From a checkpoint of a small self-supervised image encoder.
Training: muon at rate 0.0025, 4800 steps, batches of 256.
Data: trained on rendered solids tumbling over patterned floors, 195000 training examples, 6.3 epochs.
Rows from block 3 of a small self-supervised image encoder, named by matrix and row number. Rows with one number within an expert belong to one neuron, the router's apart. Each number is 128 + 24 x the weight over its row's rms, rounded and kept within 0 to 255. All counts start at 0. Numbers have three digits each.
After each expert's rows are labels from the 100 images, of 14848, where the router gives the expert most weight on average: "top examples" is what is common among them. Only what is clearly more common there than usual is listed. The data: rendered solids tumbling over patterned floors. In brackets: how many of the 100, against the usual share in percent.
# router: router (model.blocks.3.mlp.router.weight, 32x128, trained with AdamW), inputs 64-127
# up: expert up (model.blocks.3.mlp.up, 32x64x128), inputs 64-127
# down: expert down (model.blocks.3.mlp.down, 32x128x64, transposed), outputs 64-127

# expert 21
router.21:097134191104121120118100158130183102113127130105058093113145138107109114168153164106134122115140120119134115111131125074151135146149118117067142145137142127164144133128136130193139152144134112
up.2:101128162142141158104109078113196108107125145119115144107128138073115155125099129127126141127072130154115067118135137095131144120137157120098123116108148123132137119140149144153114158169140124
down.2:109106156093092082166115116177133114161124108110147109135143153146174146115129120100121112122120150122107150126130154111122160127149157120137116154153101095115128119188075128106142098115129128
up.3:114118101125182122115116160103111114139137157137113122168089128143168135059130112150156120160178114141082154182119134118108095122170143100146118134109154125140148128124131079137146123136173080
down.3:131142117090160127122137122109121128150121133116143151123116132155122134160204108095155083154124157129137124171147151117149098120099145110120174136155127137148115128096139139157108141076168113
top examples: teal object (70 vs 19.2); green object (69 vs 18.4); count: four (53 vs 23.2); its colour: green (46 vs 8.1)

# expert 22
router.22:110152151098136125123129178125161101120090156128105127135147115100165158144136136109155119053120143115166102144107110109116129122148161116140145138092164075104105128113145109107083135126131112
up.6:135115122144112093140156120130115149146090171131128141146137151120099130100156098161083157162128124079119097126137117181123144097138113100135107116115097179125110143096106090131088132153150132
down.6:142121125155146133097103074099122107115105093160129147114146160120159137107125096110126133117096111139137144149111134145163114170091128131101136103111129125130121115130090096136144135111132157
up.7:096119123152147144083111149187142116145099114140128102125124114116141111149108156110149122144167150130116076148140115146125146106147152149118106154108096131146129118136135143147163104054113123
down.7:127111138165105102141141110110135108140196132118091113137106161091143152106127163109113134084094167112100142126107135115122162127107141157119112129127129128121130159131135155154101136142137127
top examples: count: one (54 vs 25.8)

# expert 30
router.30:140119133142090139143116106170128126120100147130131133140169123162117129096111062081078135138157142142120135147118116101114128161093123178127108164147102102126116155131120113105133088105078105
up.0:123132052162096126147124139129170105098124156124150125161119099117109115116138143108178097158118163136141160103139154124155121119112152139148102113112113173150124101167100107117133121110099155
down.0:106149125112073080116147113082123070132163093112109145121168142139158141148083097122095099124124110125163105114127106152107158151137183166121095157112121117120122113160139091156083128122075125
up.1:124068124123118120160145132113129125128159080135181159146160177135094115109166108148107152127130118115139116079116114146141174120153150120166115146093151124096159144142156133142138130096160130
down.1:106102100121148191119122146161112115092129110115132108158140129115137139134113149126138129144129152177110107146168137099170127142186103177125139110155081125125159103125099146146086082059157146
top examples: count: one (52 vs 25.8)

# expert 3
router.3:147155126105122126084128096128134121106089168123139132128102105114131118146167157140131127130149125144138136086136107156144152146149176126122103123168147111116157127131096120119138099138107169
up.2:104135144100103155126151112151138148109168121123124083126171174125123101134122107163117086107121150123142106114133100132143140156096169148154129105155088177139127173120125139085132120094158107
down.2:117111129115119101122121074137101159138145090117128101140134095107102162133114117134137117131101145095139153096127156107084124129127142117111123149144118142157122167137077164103160140168155136
up.3:146147127121132094120126161112141117145143111115133086201128112114168144083106142121097149147124115140145156207135132110121121107078078142164144114103096138123120156112126125146158175113134112
down.3:122124119124119152137158125095125104159162124125180151141122134154127134128115116121172140150107162116157153118142119139116147090089138119154137140150158099168130133074119144153109123231086165
top examples: count: four (66 vs 23.2); white object (43 vs 19.1)

# expert 14
router.14:108116118154140128121143114109095140097126135127173137090110137156108136139094116204135141126131081191116142131093107143152104176140144104138108134108150162177127119122099101091152131141139103
up.0:112135121130165133131129144112108132146133146119114164141156106124168154093082094126139147126135118114128170069115109146143195164146132130126133108129145126157134139117117069123113147097164109
down.0:111084163146113121120132150078130151127146159157150132144149124150093166176130143105144129173126092117095145074135128143141114113118149130130138121124102108123136179131100164162119116184089113
up.1:112140121119112136157131122164146113168111103125095119129135115111110151120131091132159138102120142128077102153163119176114159165145118115133100147131144137101156166159165088074129136114110120
down.1:162127160127130123132121097084136128149136133109121111116130140138163093104128131116174143167095133110117110154069194142130138122128100101113099135124094177150127121136138130141106090093113123
top examples: count: one (80 vs 25.8)

# expert 24
router.24:109148080103167101147188120149078124117153122104099126109099145097155138148132161127128086111096080133162139122150126114135164127178099106108122144169176118109097114117139136107157138110158156
up.2:156129121112096096135096135118161125117169143147131156133167086159156123186139139128108114149111095157143094116150141120118124128120148122129096132111127160140099116131140084171150103122124162
down.2:100105082181138094100132089118128118119109121171146103139133114128155133124152122097101110074146146096111105102145156149134162157126101137112117120107162157155107116170103154164104152117101124
up.3:152111160171095109129068128179099128101144165121104120165114141151137128152137135134142163108119128128141067123175143119130190123105112128154110094103109098092150122133122130154113111136111150
down.3:129147148120168164103114121122092105132156110155107182109125094096126134178135141112120120125112081098152126126096147084141137103144159117156113154099189121179135118123155149147133102079104111
top examples: red object (68 vs 18.7); count: four (53 vs 23.2); its colour: red (51 vs 8.2); brown object (47 vs 18.8)

# expert 31
router.31:142131107120128149142148135102110140126122129135088127106139094120187083114151108142115114152103119147094149158129106189154130109159147101111102148171131109109134099131172099119171133143090172
up.0:107151179114101147116120102140103126167123150104149139120128143153183154109153181132110157118106126148135123103115106124096109133126193092092153120082136098139153151089124126136114130116080123
down.0:080132110139140143142099158166135123127078102117065115119165156125134144172124111170130155123115120123077148130129097139130109129147129131120133144122131121105134138121094140129119119120138127
up.1:098113081148114102108105137114135157119149152087136115157096115082102094154150120133127116119104131095104127117141113114113115110154122104130119093119165121093114135118109136175188130160141126
down.1:129106148143109135110121144137115110135146131147124157183062137148140124091149151098133095078143114075133138111120123150101140111112117142118165108113106147146134103170138099148141122088157103
top examples: red object (44 vs 18.7); its colour: red (29 vs 8.2)

# expert 9
router.9:141154117122086124123114137114114131169145143127160156165114089166125107101134118166098135091168189139129125131109117129121090112105175174137106117107100180162096130158104137085146115117144103
up.0:109124121122157136097120183116107110124123132119090146118135126104153117138156147084118125109120148153099087139112113115124135087159107138097149136141116144142118141143157134110126156127125158
down.0:132143150120174147146150126093155191115100138142132098122127115081147167154140132088124076145179124100110136094141135120139136123198154130075097151141138117131128142128143137177092144127104144
up.1:137127118112107129142131055097153102104133121139141106153093115135153145084101115181123146078121174146098139124111107148145153133126102148193112128157091088137175139132081144121156134118142129
down.1:107171142144124162115151142139102146132165178124102112181150131114140121157104151162144098112129114084170121158110118089109110123143173107180177123134167105144147148121157132116124141160102089
top examples: count: one (84 vs 25.8)

# expert 16
router.16:128145127103104124163149130178131139134133144108124159179112075142134145096126130158167112113117128138169139141135123132134113158106139100147143135105096136124145156115162170154101122101100100
up.4:113124064112165127150119174142111104118152143135101128112158150145141128169103159092125116110086164132144146126141120059128062111109135113107140133123138118138107151123190101104120117107144140
down.4:147116102080156142135128145103130115147120103136128132123104144156087122121141149109155128139185107127133168178090115134141121176116110102076098101145115134167116136140140140151124110118116117
up.5:151102113097120128088130084156115151174136105180139148130124088149109128164130149134127131179126113136105132195110144158117101091119105119111132166101145128108096135112116145137131124148149106
down.5:108187167127137086134135101115136144110107124132154091114131138118101122072093122091089134131142085146132111130142118117112163109096143107079101123129109133133156110114113157132176159149077145
top examples: count: one (83 vs 25.8)

# expert 28
router.28:160105127124144106109121105147158133150116110117170143102150111139092157119144102155143181131122112135150186153138147139138109129162111135124144140147119114184072092102124128152127100139158156
up.2:108167125148120094130117113105081093124128112126153101119147103135156119152114182111107107134132148125137126122150118112135119144086119084123116147141108129175138126098107108133123146100214156
down.2:108127138129146124100116109142072154121167110161144138135157112138112176131115157134135151125134141159129097104126154122105154139151154103121150087149099135128127150133118121189107139121124094
up.3:121145109153144121123116127140111108166087152107184152158109118099094113086177112125121139138179079148167114164126113112135144135153138154128146127077130133128091142072126146095118156103078162
down.3:149105091083138097139153101166105130121163136132115097119122120145127144130091118122112129136087159105125134124142136154150140121131107129173097146132134118172153129103124129091168094140185120
top examples: count: one (68 vs 25.8)

# expert 19
router.19:121089114172133098132100100100067124079147149140170128093137154169109146113132139155173150104114118133098131103140143113161132138135156122126114133150137123116119079139154082071097106137154149
up.0:140118061145126066161074102116094176125164128109160158168118113138145120156116130101114113153154109124148155103135183106141171107153116125094121139110135118134170143124117100105154143081123140
down.0:139093219160153164145159145097098148166154205138112172137093088149103155141139102147159129097114091129123138102104127124102143111141118116072139141156128123116118152088176121158127125101140148
up.1:131101111115145126114153106122138091103121160091144095131094116123101118115133160165114134084206136078155117122143171120087155124151137093156123124141178140133133109119155122103090143172076139
down.1:129123106122101113097086146143125121147124119169102116130100155164156102120125156138140110097161136139117082131128097117087157139116154107137164117144146133168117138163138169136097136102122136
top examples: count: one (62 vs 25.8)

# expert 13
router.13:105143126136124125145163099159140150102135125116087133103101098125173147129128133179174159172127115132142160164141127185132130158130140141126109137186127140117158118109152179151130143150116121
up.2:129140114156085132126074123121123125125118124107154119127148093197139153135163080105114094113104157098146167160136142151156129134124126100155151104154155132145126124141133133123120136162091095
down.2:174080140136137131127140108121149119122118095126102132085125125104141133101123107106102092136136168105120134155125099118126129123127102173103113114121165120103131140137139129085174110225145166
up.3:109142113116124120175145107078119088083078169098156161176152115162113152081176103109142133139134117186124148138125106122146092122142110095120127109119150135146117140165145126149105127121138125
down.3:129129107157127085156126156128096123171104084116091111128118134163131110106124139112142134132072086117134129150129154088119146086125157144138167112097089110148142131156127104144155137071121125
top examples: light from behind the scene (92 vs 24.9); count: four (80 vs 23.2); sphere (27 vs 9.6)

# expert 10
router.10:129129122143155149114104170082136110123100153126148132125153153148103128111127126120122126152122116163114174117119132151129103082110166160162153102084182163090144126162168116152135143134104147
up.0:139155117129148140133097160141092136118145127119108170119127119120174124153123081105156074144147123085125099111089129127109099126101138135135127156160114143116129136081117096160082142167084073
down.0:130122132085155142134099125094106074121157154159093105117163107120132107132119128133176131196110130133114131142084149104110169098085097121127140076145120151119085140151118144147090139133106129
up.1:133082150108144122095180145104118138129155146151100114145122134154092144149124109103136161107144111096152185152131134109139131091110135091156107142155095164143130132136112127134128172067155148
down.1:147108133120118087101101118123159112146129114092158120105162176141143131115107101153110112131139131081122133180105112160080103130091149176119095134159124125149122161120101107138149140104157108
top examples: count: one (58 vs 25.8)

# expert 17
router.17:115121117121121170113156089091154113136044119174117138094144119176061122162151123123167126152132126106098166107147111110129133101126108168111156144119103160144090124167089129134093094136132117
up.6:145162153146175120137129149102150129157104126114162106172117104124122169132117141104124118152117091089153163149126125102122125116098153142123138147146123130108126136112119117115092102140201147
down.6:108149099182158122131134124099122150120095114133155114138144099089134085095142114106141087109118111144170093091108136116142114162183112115137167151182179115125129101107156117124136071134122132
up.7:140102135121136099139116137127140111169100132169133127141131178137170131121146135117175138075141087137114145096131143138087134132133167122086124139145163140120139141118126165107153146149114142
down.7:130114170140117197117139141115133113163162171136124124114140181154123131095082136122100120105100132134111133121122107137122124162125106124136116187172156146148159089132152136098118171129111146
top examples: count: one (58 vs 25.8)

# expert 12
router.12:123106107115117120103145071066075166132152113123148126126109145091097135141141121115123111072151117132148110133149113101158122142148168090153113157119159158130117153098116136123100133145108122
up.17:114121153157133148149164135167094111150093134148135139128114091117154129108116140137103121141095098106166130146180109093115144158110151093198117136125136150153111117123117117105124124086116121
down.17:099168138197110102127126136110159129119148131111138074112125107168092115135167121110145106128133147109101133120145143145146143149123137115119138115174113125154133118124111139143142124089095140
up.18:140104159140140118129112108157161088132134108145119096124112145140160114098131147094136153185130130103138145082105127135130151159113120090131146103147122117131120093152147106134163129145100111
down.18:124123107110105069132124107139116117170142140116106150128128128115104125152120142121145143100101126145144076163136128115103113161179159124131152154071092123153102142117150140127154110150121099
top examples: light from behind the scene (91 vs 24.9); count: four (75 vs 23.2); purple object (39 vs 18.6); blue object (39 vs 19.1)

# expert 8
router.8:140110155138162114114157104160089131138088177156172125135124115145093183168153135103151145137119108129102131172151123111160123144134127122133128108130151115103116121126157086175139099143143079
up.0:142144134096143126129135176128091110106180135095166156130172170173104115144129107126087137142137093133150148114111110164086103127120136128159128118123111126133114146149115105148142143120146141
down.0:100100111113131107116150162126143144153131099127089132136093133144101108184151117138162105151107139139154154131104120114122104106123120120065177125121102128112121115130131140147081149137139122
up.1:148121162101140102136168162137112099077165100141155080127157134153102108093101153155118155103095117127165160131155130122139114143113113120094117139128139128104103127119122109129153130137134133
down.1:119114046157137111134100107132137143157112108138122200149127125097123137087098170143146130127198115145102106136112140110128131134152114093163127149132084117126126145157132121162111143137132109
top examples: light from behind the scene (51 vs 24.9)